Rows from block 5 of a small self-supervised image encoder, named by matrix and row number. Rows with one number within an expert belong to one neuron, the router's apart. Each number is 50 + 12 x the weight over its row's rms, rounded and kept within 0 to 99. All counts start at 0. After the name is the row's rms in percent of the matrix's.
Before each expert's rows are labels from the 100 images, of 14848, where the router gives the expert most weight on average: "top examples" is what is common among them. Only what is clearly more common there than usual is listed. The data: rendered scenes of toy objects such as cars, trees, mugs and chairs.
# router: router (model.blocks.5.mlp.router.weight, 8x128), inputs 43-85
# up: expert up (model.blocks.5.mlp.up, 8x64x128), inputs 43-85
# down: expert down (model.blocks.5.mlp.down, 8x128x64, transposed), outputs 43-85

# expert 2
top examples: count: one; airplane; largest object: airplane
router.2 118:50 62 48 54 39 62 46 69 54 49 50 54 47 48 34 42 68 49 44 51 57 43 38 41 52 47 52 31 25 55 42 65 61 49 96 61 37 50 44 39 43 56 44
up.26 087:42 62 68 47 63 25 66 55 46 41 71 45 74 58 55 51 73 38 55 67 57 49 48 46 56 41 44 38 45 45 57 71 63 60 53 48 53 16 37 44 50 63 45
down.26 085:60 27 41 48 48 35 21 50 52 64 47 54 37 54 26 52 46 51 46 25 42 45 35 42 61 44 48 61 54 28 52 55 53 63 53 43 59 46 79 51 39 42 52
up.27 082:61 49 45 56 46 36 49 56 82 58 52 57 47 76 44 27 76 28 43 43 70 55 42 66 46 52 59 46 47 40 54 59 76 51 51 62 39 29 47 49 34 47 45
down.27 082:55 36 59 59 69 27 27 29 28 64 48 48 58 37 36 87 44 55 49 43 43 48 53 63 55 43 44 61 65 33 51 57 50 63 23 34 60 66 77 64 42 42 38
up.28 115:46 42 65 43 62 35 65 56 43 29 62 37 39 43 59 61 44 57 69 48 44 55 49 53 45 59 62 53 69 50 51 42 58 66 55 41 55 61 59 64 71 54 30
down.28 108:52 59 37 35 72 48 37 47 47 55 50 34 63 43 42 53 62 59 39 51 59 46 70 36 45 57 57 64 36 67 56 41 47 54 43 52 26 53 51 51 43 55 60
up.29 093:31 47 53 48 61 15 59 45 64 54 39 56 38 76 60 47 49 51 53 47 41 46 36 38 34 77 38 76 46 41 49 38 74 52 49 57 61 36 70 36 38 61 35
down.29 094:60 58 79 68 64 41 51 41 48 57 51 56 58 41 40 72 45 55 64 49 33 54 60 50 55 50 49 52 61 51 45 51 14 64 53 50 76 52 42 62 62 42 45
up.30 101:48 53 41 33 84 47 48 65 70 65 47 27 54 53 56 45 58 60 48 51 60 69 42 39 43 49 63 58 56 39 70 55 68 55 42 46 48 57 53 59 57 63 38
down.30 101:42 59 47 72 40 60 60 28 46 46 48 56 64 72 68 55 47 39 62 23 48 26 47 68 48 49 38 46 50 38 30 54 48 33 53 37 54 51 43 39 40 31 67
up.31 086:46 64 58 46 38 62 47 47 62 83 27 20 59 35 34 37 55 52 37 59 43 38 48 42 34 36 53 45 51 57 61 57 43 33 57 44 42 38 43 48 39 59 55
down.31 076:63 45 55 62 60 27 54 53 41 41 42 40 81 73 44 66 69 37 33 31 49 36 59 46 57 46 48 53 41 43 54 62 46 53 56 49 51 62 43 55 38 61 58
up.32 102:48 61 43 57 61 59 65 65 16 30 61 54 51 44 35 70 47 55 50 43 54 35 53 68 59 53 26 39 41 63 48 58 42 49 56 61 41 31 54 37 49 59 65
down.32 086:42 39 45 63 59 41 27 28 50 56 48 55 45 47 40 56 42 38 46 34 50 54 44 50 54 59 55 57 53 38 49 57 61 64 49 53 43 40 49 60 45 61 52
up.33 094:44 36 54 26 62 27 56 59 57 53 54 21 70 48 50 54 66 59 48 56 40 52 55 57 36 67 78 47 53 47 48 70 63 42 55 52 42 53 48 67 62 54 53
down.33 084:42 52 37 67 62 42 43 37 39 45 44 61 72 68 70 62 53 48 54 31 70 36 45 46 52 38 46 45 55 43 44 72 52 58 46 34 44 53 36 47 33 51 48
up.34 103:57 64 53 50 43 68 45 29 56 73 37 37 46 41 35 35 48 40 41 61 54 40 50 41 28 42 54 48 75 48 67 62 49 35 45 57 37 45 50 46 39 53 55
down.34 110:53 64 60 53 47 52 57 61 37 46 33 37 71 68 63 53 51 53 38 37 46 33 63 45 49 51 44 44 49 65 63 47 31 41 34 52 42 56 35 42 48 67 53
up.35 102:58 47 61 63 57 46 49 34 48 60 34 51 37 67 20 48 55 61 53 64 58 49 70 57 74 49 57 49 47 30 56 53 26 46 40 34 65 38 40 39 44 55 53
down.35 099:34 54 49 53 53 48 51 48 70 51 50 53 56 76 50 45 63 36 41 58 47 54 48 28 51 59 70 36 23 54 51 29 57 34 44 62 49 50 33 53 56 33 64
up.36 104:47 20 65 53 50 10 55 50 34 52 63 54 44 28 69 79 40 35 48 54 58 46 49 65 39 49 56 44 64 48 63 37 53 47 32 36 63 41 70 60 43 72 58
down.36 104:36 39 57 43 38 50 83 57 51 44 46 47 30 72 62 36 55 44 72 74 32 42 55 63 47 45 41 54 40 64 60 50 18 32 48 54 52 35 46 41 57 40 74
up.37 096:43 45 70 55 65 19 60 40 35 27 46 72 36 48 74 60 43 48 68 52 43 52 51 59 61 55 68 52 47 41 36 38 57 61 49 42 58 48 49 48 74 42 53
down.37 096:50 58 46 53 62 58 64 54 55 43 48 49 47 60 53 20 55 70 44 43 45 23 39 50 49 63 53 40 42 63 57 67 46 51 51 48 58 56 57 11 56 48 57
up.38 094:42 75 40 57 54 35 67 20 41 46 53 66 48 22 60 68 48 55 53 57 75 47 49 71 17 55 52 60 31 46 39 60 63 63 53 48 69 35 55 33 41 59 51
down.38 090:58 30 67 40 46 43 22 66 33 56 55 30 53 56 63 52 48 48 39 41 31 24 64 67 64 47 38 41 72 58 47 61 32 51 40 59 45 50 57 50 34 78 62
up.39 087:42 50 46 56 58 62 52 55 51 36 47 28 47 60 23 47 45 61 61 44 41 36 63 50 54 64 43 55 66 59 56 45 34 43 65 55 43 56 47 39 41 50 61
down.39 083:42 60 62 62 49 47 39 42 56 26 45 64 68 36 71 46 47 53 47 33 66 56 35 39 54 36 38 56 46 56 48 54 65 56 40 37 35 57 46 59 39 66 24
up.40 092:60 65 45 49 44 55 50 27 61 42 55 47 25 65 36 42 56 37 45 37 45 47 53 58 66 71 69 47 58 39 49 43 39 42 52 62 52 44 46 39 36 47 60
down.40 092:66 54 63 38 53 48 55 45 49 47 66 59 79 48 88 61 62 42 50 51 63 36 57 42 53 53 50 33 66 52 38 37 66 47 17 40 58 43 25 54 43 54 54
up.41 091:33 62 54 49 41 30 54 36 68 54 45 55 57 69 75 43 44 59 45 48 56 42 39 53 45 43 36 56 30 58 43 54 52 46 51 54 45 25 38 58 55 43 49
down.41 085:57 38 44 51 75 50 18 47 56 73 42 34 51 51 28 63 40 51 30 37 37 44 47 49 51 58 38 57 66 42 73 52 36 66 55 60 54 72 75 52 55 50 41
up.42 090:35 42 43 55 49 43 63 33 36 15 61 47 70 58 64 72 60 37 67 54 41 52 64 59 66 48 64 37 29 55 46 47 40 49 64 38 53 60 41 66 52 78 50
down.42 086:65 53 46 53 58 51 55 56 63 54 44 49 48 51 38 45 70 57 43 31 65 47 23 27 46 42 58 66 63 35 50 62 62 61 48 26 47 53 46 40 55 46 43
up.43 089:54 66 50 55 57 71 64 57 48 55 46 79 39 54 39 56 56 51 53 77 47 70 44 47 39 45 47 36 31 63 57 77 53 70 45 40 51 57 41 46 51 44 22
down.43 085:58 32 52 62 35 34 58 46 53 67 46 43 62 51 11 63 66 44 66 43 41 46 55 69 51 38 48 66 29 48 47 48 47 60 68 42 53 42 71 44 52 70 66

# expert 1
top examples: count: one
router.1 075:39 30 69 59 40 69 40 28 49 61 48 35 43 64 24 43 46 39 38 22 29 52 57 35 59 48 46 48 54 39 57 38 29 46 64 54 58 49 51 47 30 47 49
up.0 094:47 38 32 37 89 40 63 58 74 56 63 45 43 64 52 44 70 68 49 56 46 61 49 44 56 81 80 63 56 41 62 59 43 58 61 57 64 57 56 67 60 65 32
down.0 106:32 54 57 62 66 45 58 59 44 45 69 57 32 61 51 79 46 50 46 46 62 43 77 53 50 68 55 38 49 63 61 54 43 46 40 52 56 45 47 62 44 75 53
up.1 093:37 45 38 54 79 45 78 38 52 59 56 47 59 46 70 35 44 55 54 57 46 76 41 67 40 59 62 53 33 48 63 63 56 44 51 41 21 46 47 43 60 59 49
down.1 085:65 18 52 42 40 40 52 63 45 39 56 43 58 38 56 63 40 55 47 38 43 27 60 78 36 27 63 53 48 33 61 42 55 36 48 57 82 52 63 29 48 62 70
up.2 102:55 57 58 63 52 43 73 56 54 42 65 44 32 59 53 50 79 47 46 67 39 53 45 50 62 68 42 35 20 50 52 56 48 51 59 60 61 42 76 34 61 40 61
down.2 127:51 48 61 48 43 51 69 59 63 39 61 68 31 43 68 31 63 43 38 66 58 40 36 56 59 43 50 25 46 69 44 66 54 41 56 34 45 49 34 50 66 56 54
up.3 106:46 47 41 34 74 28 70 37 55 41 67 59 49 57 61 58 68 43 64 55 58 45 35 52 41 77 73 45 40 54 61 63 56 58 65 45 66 45 53 62 51 52 44
down.3 115:45 76 38 44 47 53 86 53 47 47 64 62 47 57 42 61 54 61 59 58 42 58 78 48 45 47 70 40 49 53 64 47 25 51 45 47 48 45 33 56 80 58 56
up.4 106:48 58 42 57 56 63 48 45 57 56 44 48 44 47 50 44 70 48 31 38 54 37 42 41 51 48 60 33 42 52 56 63 59 36 65 63 71 35 44 42 49 52 50
down.4 108:51 32 45 56 45 46 39 58 46 58 39 33 65 48 38 55 15 40 41 47 30 68 45 46 58 46 31 59 43 36 70 45 63 40 67 69 35 61 69 63 45 70 45
up.5 102:51 51 45 39 63 47 72 51 60 47 40 75 44 42 39 53 50 48 71 64 63 55 49 78 29 65 58 50 52 50 73 77 47 38 61 71 31 40 63 37 64 48 54
down.5 087:61 53 43 41 65 63 46 47 48 63 58 42 63 42 40 43 52 68 42 49 43 78 57 37 37 39 68 41 40 73 47 34 51 41 43 39 29 35 32 48 60 55 38
up.6 099:43 61 38 36 58 50 46 40 58 45 35 62 93 30 59 41 45 37 60 54 53 62 59 54 29 50 59 71 59 63 45 58 71 49 40 41 74 44 43 55 47 38 44
down.6 099:43 57 49 47 56 67 48 56 61 53 49 67 47 65 50 57 31 58 55 39 56 29 38 66 45 38 70 53 51 59 42 35 49 45 44 25 48 48 51 30 50 33 44
up.7 089:57 65 60 51 67 64 43 55 58 55 52 44 42 35 40 52 43 55 35 48 46 42 35 48 49 74 36 84 56 57 61 52 47 54 50 71 30 40 50 35 58 46 40
down.7 085:53 60 32 57 43 57 65 53 48 48 52 54 50 74 48 65 42 81 43 45 54 57 47 46 29 31 63 53 37 13 53 52 60 44 62 49 63 43 56 47 64 32 53
up.8 090:56 57 35 53 51 13 87 60 72 30 54 64 55 63 79 47 57 52 72 57 53 62 61 42 47 69 54 42 41 53 46 58 56 44 56 37 48 50 58 60 65 56 39
down.8 097:43 43 59 65 37 69 55 57 51 40 62 52 46 73 45 28 50 49 24 27 66 65 59 59 49 51 56 43 34 42 66 58 35 31 52 67 44 48 43 33 34 54 53
up.9 100:58 64 40 36 40 67 43 56 58 40 61 51 37 26 51 41 47 55 31 57 46 41 70 71 53 53 54 51 45 63 60 61 37 35 59 69 26 42 31 44 49 63 35
down.9 097:48 51 37 54 30 71 49 41 34 66 53 63 25 80 46 49 32 59 63 61 47 48 41 66 57 49 61 48 45 15 65 48 58 43 49 49 33 47 71 52 55 35 55
up.10 100:54 44 63 51 67 49 55 39 70 51 47 55 66 68 73 33 44 58 58 63 48 56 40 56 20 58 78 67 48 71 50 53 74 62 57 38 22 52 35 56 46 62 57
down.10 109:41 45 52 62 35 64 59 51 41 37 82 49 48 39 51 39 40 55 45 39 41 57 64 54 43 54 57 53 38 48 73 62 44 40 37 53 52 71 40 53 61 38 53
up.11 098:52 32 55 66 51 60 87 71 43 46 36 69 43 72 64 43 54 48 70 64 45 41 72 41 45 61 47 33 51 42 65 74 31 61 56 57 57 58 60 51 52 50 50
down.11 103:70 38 51 24 29 49 37 57 41 66 47 44 63 49 31 54 66 54 46 39 47 52 44 62 59 37 56 68 51 60 37 33 50 46 57 40 31 40 55 26 45 69 76
up.12 114:60 69 59 64 51 41 74 46 66 49 58 44 40 38 61 44 74 39 41 71 49 48 48 70 49 65 54 34 35 52 54 63 50 52 48 64 47 39 69 36 61 35 55
down.12 146:61 56 63 42 37 45 62 53 59 28 60 66 38 48 80 28 60 42 37 61 67 38 41 48 58 53 46 31 54 74 42 74 60 50 47 38 43 49 25 54 57 59 60
up.13 102:75 62 43 40 70 56 55 55 36 58 37 36 54 33 50 51 67 65 34 62 54 72 63 48 37 47 58 39 19 46 58 70 69 37 68 69 41 39 52 29 62 43 49
down.13 090:53 45 43 60 35 40 52 60 53 37 49 72 62 63 37 78 56 41 53 25 51 42 64 55 63 54 36 34 29 69 34 49 30 57 56 54 50 49 29 64 55 70 58
up.14 101:57 43 44 61 53 40 67 48 53 64 57 51 59 70 59 51 35 63 54 57 47 44 32 37 23 44 50 46 47 71 48 44 53 46 40 48 06 38 50 39 90 54 38
down.14 091:54 32 45 34 58 39 55 62 46 60 51 63 50 35 55 42 35 77 47 62 57 46 45 45 33 35 52 47 54 63 55 43 75 39 57 40 55 47 57 21 56 61 60
up.15 107:47 56 59 50 76 45 87 51 39 31 44 67 47 46 68 64 56 50 69 69 62 55 52 76 23 67 57 57 40 50 59 78 63 59 66 57 64 41 53 48 56 47 56
down.15 076:42 66 51 72 49 54 57 68 52 47 41 43 43 58 50 54 32 72 37 44 64 76 57 41 55 62 42 50 52 54 32 41 19 41 45 42 55 61 33 60 63 49 47
up.16 088:53 57 59 37 39 24 42 44 44 29 71 48 58 28 35 59 39 57 52 58 72 43 68 71 25 46 56 74 52 67 67 52 60 49 54 63 59 45 44 35 35 51 62
down.16 089:59 45 43 72 60 52 52 56 59 52 49 56 24 60 51 55 37 45 48 26 66 31 38 55 48 45 52 33 69 44 44 46 36 27 46 32 44 43 64 55 56 25 55
up.17 106:62 15 60 46 58 47 57 52 42 57 49 65 53 38 34 52 57 60 48 55 43 69 62 64 62 45 62 46 35 54 56 82 55 61 51 38 40 59 49 51 53 45 51
down.17 106:41 43 34 56 36 47 59 49 49 39 42 49 68 57 56 60 59 49 52 43 40 63 49 55 25 66 57 50 48 33 83 57 56 57 56 64 51 49 54 43 41 62 36

# expert 7
top examples: count: three; light from behind the scene
router.7 104:63 52 65 60 61 44 62 70 51 50 30 67 51 43 74 61 65 40 63 52 46 62 56 46 53 42 41 61 55 51 35 72 53 65 29 23 44 66 38 45 55 48 53
up.26 092:45 50 51 52 41 44 52 57 47 60 49 38 58 73 53 43 68 49 51 42 73 64 35 61 54 47 63 45 23 48 64 61 57 53 67 51 47 60 43 41 24 36 56
down.26 088:55 52 69 50 32 55 51 81 68 49 17 61 54 65 37 46 63 49 36 42 45 57 57 54 54 42 27 33 30 44 51 50 23 51 62 52 63 67 26 49 54 56 49
up.27 094:65 39 43 29 64 45 41 61 52 55 51 56 66 64 51 42 56 34 36 52 59 58 51 50 52 61 54 53 56 66 47 64 40 46 46 46 21 35 60 40 18 62 59
down.27 099:46 71 48 59 28 74 46 40 48 48 53 46 65 59 38 40 29 57 47 50 46 40 41 49 48 44 63 34 47 30 46 42 42 58 08 62 55 57 59 55 75 48 48
up.28 100:61 51 60 42 34 53 55 54 56 49 45 38 57 49 50 56 54 51 25 56 57 46 70 58 50 54 41 29 44 59 53 68 69 41 55 52 30 47 46 47 37 36 52
down.28 093:33 51 37 44 59 67 31 36 45 59 62 42 53 63 40 38 51 86 57 34 61 36 50 45 49 49 69 57 49 56 56 39 36 42 60 46 54 44 72 53 62 41 42
up.29 102:49 42 54 71 62 43 59 45 76 33 43 41 59 73 46 30 52 64 52 41 73 38 51 49 47 61 49 60 57 66 50 52 45 48 51 57 51 61 49 52 56 50 57
down.29 084:50 56 63 36 38 42 40 64 43 35 54 45 54 36 69 37 53 43 46 57 40 52 42 40 62 50 47 45 51 37 58 68 37 44 58 34 49 37 52 47 55 58 49
up.30 102:27 68 42 38 68 77 48 47 51 43 56 48 61 55 61 80 57 40 54 49 51 50 67 42 57 62 43 37 55 72 51 37 65 37 47 48 47 57 54 40 40 66 62
down.30 114:63 31 45 44 61 44 50 54 54 71 33 62 60 74 16 58 40 55 57 51 37 37 58 38 38 28 52 34 23 67 32 46 45 60 46 42 46 50 47 33 57 67 62
up.31 097:51 50 51 49 42 60 12 60 53 41 61 37 26 44 42 53 49 65 47 42 64 58 46 49 62 60 55 52 48 56 71 29 28 50 57 63 42 53 49 47 44 31 50
down.31 082:35 50 49 73 48 44 52 58 57 62 37 44 55 36 42 51 55 40 66 48 50 63 59 55 23 38 56 38 38 41 41 57 42 62 83 47 67 64 29 67 56 46 41
up.32 105:48 53 49 45 71 45 55 49 37 65 52 54 55 47 44 43 34 48 73 55 46 18 45 57 41 41 46 44 55 54 35 54 29 45 48 48 63 53 69 59 66 41 56
down.32 101:34 50 59 52 43 39 49 37 44 48 60 59 55 62 43 56 48 61 53 45 62 55 30 45 57 57 49 44 49 49 67 45 57 73 55 53 75 53 43 32 50 57 30
up.33 086:66 37 42 33 69 44 74 64 48 73 43 53 35 56 53 64 55 67 48 37 60 35 74 49 54 47 47 46 43 43 51 69 71 30 48 45 46 65 54 56 53 64 55
down.33 088:42 43 46 55 55 26 41 27 41 58 55 31 61 61 37 58 48 32 31 44 59 50 65 57 48 56 67 60 42 46 65 52 39 67 30 52 25 40 57 53 34 44 45
up.34 117:60 78 57 62 58 33 40 33 51 54 46 45 59 51 60 58 48 37 69 45 45 65 59 43 36 46 57 52 46 45 46 49 24 70 56 52 51 64 58 39 45 54 43
down.34 108:60 42 51 31 38 82 60 62 55 52 47 46 34 54 46 25 55 43 39 41 49 51 43 54 42 43 57 55 58 38 38 40 76 20 86 63 43 32 46 61 52 49 61
up.35 095:61 84 35 51 50 47 55 42 61 70 44 49 43 42 40 45 54 26 47 46 38 56 43 47 64 56 57 28 55 51 46 38 45 43 46 49 31 43 51 35 34 46 37
down.35 093:30 28 56 53 61 31 42 46 35 41 45 50 47 65 58 51 68 36 57 63 59 55 57 59 27 63 51 58 72 50 75 44 48 58 53 78 49 31 52 55 37 37 46
up.36 089:62 58 46 51 55 81 47 35 74 41 39 46 28 38 29 68 58 57 60 60 44 58 39 63 36 47 49 33 33 58 66 63 61 56 55 54 49 53 57 40 55 27 22
down.36 085:44 30 60 35 60 29 34 48 43 41 69 53 45 46 60 36 50 61 55 47 66 28 54 50 52 58 56 72 69 66 47 52 66 40 55 48 47 35 63 62 30 47 64
up.37 094:65 65 64 27 60 47 60 43 63 69 66 38 27 55 18 41 73 64 42 63 39 33 45 58 63 48 64 49 72 51 61 49 44 59 51 58 54 56 62 51 61 44 52
down.37 089:56 49 46 33 29 29 79 58 57 44 58 68 51 40 51 37 43 55 59 61 58 70 31 75 36 44 47 30 37 51 68 60 47 51 65 37 65 38 45 52 60 36 60
up.38 096:52 59 65 52 74 68 35 44 40 36 52 50 47 53 47 69 50 52 70 51 51 36 66 42 38 54 39 53 61 59 43 59 42 61 50 44 60 67 65 52 41 59 60
down.38 089:33 65 23 44 34 72 54 45 48 43 57 34 41 48 51 39 51 52 42 33 45 49 47 47 28 51 71 48 42 43 59 60 45 45 87 68 49 29 58 46 33 31 43
up.39 083:57 68 50 53 53 64 43 09 64 45 33 36 59 45 55 38 43 63 59 41 37 53 59 32 26 42 32 49 39 51 56 36 26 69 57 52 41 59 65 50 46 50 41
down.39 084:45 66 58 33 35 49 65 57 58 46 77 42 39 41 67 38 66 57 46 49 63 47 23 55 46 37 48 68 74 68 50 60 74 48 78 43 63 59 41 56 57 45 55
up.40 098:42 38 51 32 41 74 26 52 59 54 36 52 49 64 51 73 62 58 44 34 53 53 58 53 56 36 76 48 55 69 38 60 63 28 52 42 44 61 45 48 36 59 65
down.40 093:54 63 58 49 58 62 34 57 43 41 62 52 48 44 46 41 27 50 40 40 58 35 33 60 41 61 54 65 64 48 69 59 43 56 18 58 43 29 61 48 40 47 37
up.41 086:25 32 35 48 68 48 36 34 36 63 41 49 60 51 52 48 63 67 56 50 44 46 73 61 35 55 55 76 45 46 56 61 63 39 51 60 40 34 50 59 45 75 36
down.41 091:71 78 40 39 50 58 48 49 54 40 53 46 59 46 50 47 46 33 49 60 41 69 63 47 34 48 60 66 61 47 46 44 60 56 51 61 42 82 45 45 72 52 46
up.42 108:68 31 51 44 42 48 50 16 31 60 69 33 37 68 21 70 38 53 45 51 46 26 54 53 54 46 57 46 46 60 42 49 56 50 68 61 60 53 70 55 46 58 52
down.42 123:37 32 17 45 23 56 41 68 42 61 42 43 76 55 42 54 52 54 42 23 56 41 55 54 54 60 60 54 48 39 67 44 37 41 30 43 40 42 51 26 40 53 50
up.43 136:52 48 46 36 38 49 49 19 41 57 63 43 38 51 33 56 39 76 56 39 53 37 52 53 44 39 56 35 32 52 68 34 70 58 61 53 75 56 59 52 53 50 34
down.43 137:32 77 29 62 32 68 46 35 61 61 42 44 68 49 28 45 43 56 55 47 40 56 53 45 38 49 62 47 46 27 46 34 31 45 51 58 47 54 44 66 73 34 34

# expert 5
top examples: count: one
router.5 099:46 52 36 21 33 60 40 34 50 59 57 44 62 55 58 45 40 66 73 45 45 41 41 70 31 31 41 62 61 38 66 38 58 55 59 47 64 72 62 49 58 56 41
up.26 103:56 69 45 45 63 67 46 53 64 55 44 51 43 59 23 42 48 65 21 53 50 51 42 28 37 64 37 44 54 64 58 57 58 51 41 76 42 44 50 53 40 43 34
down.26 095:42 65 39 60 56 80 45 54 69 74 41 55 38 31 44 47 36 56 42 67 51 75 42 39 54 55 58 48 37 17 57 44 50 40 46 45 39 48 52 56 58 43 42
up.27 108:60 43 60 60 59 27 67 67 54 43 34 42 55 48 47 42 69 44 59 45 45 70 58 65 37 65 87 51 41 28 45 63 51 47 50 48 59 47 47 43 42 49 65
down.27 136:31 52 53 62 58 36 48 62 29 49 43 51 57 46 56 53 72 53 44 48 49 50 68 54 45 63 69 54 32 75 56 41 57 67 52 49 46 51 30 48 40 70 51
up.28 093:54 61 33 57 52 57 52 38 53 52 64 57 46 62 66 45 38 48 60 58 36 40 62 76 35 56 39 63 47 65 39 58 61 55 56 48 40 69 51 38 32 51 55
down.28 084:37 76 58 50 36 58 47 57 47 43 55 36 61 68 41 67 55 38 52 34 43 42 61 44 62 44 44 48 46 30 35 38 38 46 50 62 73 63 69 74 49 60 45
up.29 097:48 30 49 57 56 27 37 54 56 67 30 42 66 46 71 66 58 65 30 43 54 59 58 68 49 39 48 46 57 66 52 58 44 43 56 55 34 51 64 52 38 60 44
down.29 084:50 53 49 59 25 39 51 74 21 49 38 38 72 68 48 61 53 51 37 34 53 42 63 37 68 46 26 45 26 50 52 48 34 57 57 62 47 65 35 55 54 58 74
up.30 094:58 45 61 37 46 06 46 63 46 57 58 58 63 53 63 60 69 48 66 49 47 59 44 71 45 55 69 44 60 64 51 50 42 60 46 49 58 41 45 38 41 54 62
down.30 075:57 41 71 78 52 46 52 55 50 69 32 46 34 69 41 44 39 45 54 55 41 50 51 47 57 27 47 43 48 48 29 32 38 47 63 51 62 60 72 69 40 61 52
up.31 095:37 33 69 72 40 32 48 40 49 16 56 45 53 58 44 53 55 56 24 33 56 39 44 22 54 59 50 45 53 48 46 47 57 67 55 63 60 50 65 61 37 58 65
down.31 087:51 58 66 63 51 54 58 40 38 52 49 56 24 56 36 48 29 52 60 46 49 67 60 45 45 63 52 58 54 45 37 67 39 38 48 44 39 53 41 62 50 49 52
up.32 101:51 68 62 54 57 48 50 75 43 43 56 59 16 57 30 54 57 38 40 40 41 51 40 57 47 69 35 47 39 57 40 62 43 67 49 74 59 34 43 47 33 49 45
down.32 093:38 52 38 49 38 74 56 59 64 67 51 64 38 48 56 53 42 53 48 62 33 61 32 38 54 45 47 47 40 40 62 45 52 36 50 43 60 70 32 28 65 38 59
up.33 108:56 42 49 57 59 39 63 76 68 37 33 50 41 25 44 44 51 56 41 68 60 52 54 48 55 60 68 53 51 46 45 78 51 47 44 72 54 51 51 78 72 39 45
down.33 120:47 38 65 55 43 39 50 65 57 38 53 63 42 36 78 50 46 57 35 57 77 46 59 28 68 55 34 32 47 82 48 53 61 59 34 67 36 57 31 39 61 51 65
up.34 104:44 62 57 51 61 61 53 46 30 47 56 51 50 43 59 76 41 27 48 36 59 34 78 60 49 53 63 50 40 62 49 50 29 27 48 40 53 46 61 52 64 35 71
down.34 095:56 54 66 58 38 77 61 29 53 48 64 55 40 55 42 39 32 60 47 40 55 41 35 66 47 40 52 41 30 54 33 55 47 43 60 45 61 44 67 40 40 44 40
up.35 106:75 32 46 48 37 36 52 60 37 53 56 52 55 43 35 73 55 52 70 66 39 45 62 64 78 46 68 49 49 67 35 72 38 67 55 43 48 60 41 63 60 61 51
down.35 098:64 27 66 76 66 52 64 53 50 60 36 49 41 53 29 50 33 46 38 47 56 44 59 42 38 50 73 29 20 50 59 66 69 70 65 56 60 57 66 49 42 42 56
up.36 099:59 27 42 45 54 11 57 56 62 61 55 54 46 48 47 50 43 40 42 36 52 53 37 37 40 59 50 55 24 49 41 66 44 70 60 54 68 51 47 77 51 53 43
down.36 097:68 67 60 45 42 58 50 29 49 48 20 61 66 69 58 43 54 52 57 47 30 49 52 46 69 34 50 46 51 48 21 38 36 33 42 71 33 32 47 45 61 77 37
up.37 097:61 43 77 51 67 47 64 66 53 59 38 44 34 40 55 40 51 44 43 58 32 69 44 49 30 54 67 39 38 42 54 68 38 38 61 56 54 57 43 58 32 53 47
down.37 090:52 69 57 55 47 37 47 32 35 41 59 48 75 40 53 41 51 57 51 44 47 31 77 40 31 60 49 54 41 80 48 54 42 68 44 47 49 70 48 60 37 65 39
up.38 122:63 52 72 19 58 53 43 51 41 50 50 32 52 38 70 57 50 44 56 57 48 98 42 46 44 50 63 47 48 39 56 53 59 41 73 40 48 37 29 60 50 81 36
down.38 109:61 45 41 48 41 54 69 65 71 51 54 66 34 19 39 52 50 36 51 61 34 39 46 50 38 57 53 49 53 44 54 68 64 24 38 68 64 51 53 35 57 47 44
up.39 096:47 64 34 55 37 33 52 46 70 58 71 51 35 67 61 35 38 65 40 40 58 37 44 64 39 45 36 65 44 74 60 42 38 49 65 70 30 27 45 51 44 33 62
down.39 087:43 49 50 56 53 65 40 43 44 59 66 51 39 42 45 39 60 72 37 65 66 49 39 55 46 38 60 44 49 27 50 58 64 38 47 46 57 38 79 42 36 44 36
up.40 082:58 69 50 36 56 56 71 72 41 51 85 51 47 71 50 48 42 46 64 35 72 46 44 47 42 54 47 41 57 44 54 65 40 59 53 66 59 52 53 51 37 55 44
down.40 073:28 52 32 51 68 49 44 44 36 64 65 55 69 52 51 54 66 83 53 68 34 65 47 58 52 57 69 64 36 24 73 45 51 46 54 37 45 49 42 47 47 49 52
up.41 097:38 57 33 69 44 51 51 54 49 47 57 50 55 33 51 54 54 58 47 65 56 41 58 65 65 48 35 51 50 67 74 57 73 45 57 46 15 62 53 47 55 49 42
down.41 093:53 62 50 58 57 30 38 61 44 62 39 55 49 56 43 62 50 62 52 44 63 48 70 40 39 62 77 81 68 22 58 50 37 53 51 52 44 36 46 64 44 54 51
up.42 096:55 50 71 53 66 35 53 58 45 51 25 60 62 27 50 63 54 32 64 68 44 62 49 55 30 51 75 60 50 63 60 81 49 43 47 38 40 35 42 54 50 61 40
down.42 089:48 43 72 64 61 57 43 64 38 39 76 38 45 49 38 25 48 68 46 58 42 58 80 34 38 58 60 71 62 42 75 31 65 63 45 70 58 60 60 54 45 44 61
up.43 098:66 50 77 56 54 47 55 59 52 54 19 51 54 61 30 17 66 56 68 58 43 52 47 45 41 54 36 52 49 31 37 58 60 64 47 74 62 55 44 47 41 60 44
down.43 090:44 56 43 62 59 68 51 32 57 34 63 58 46 42 65 64 29 49 52 34 50 60 48 38 32 43 61 30 47 56 50 54 29 37 39 33 44 53 52 61 74 39 34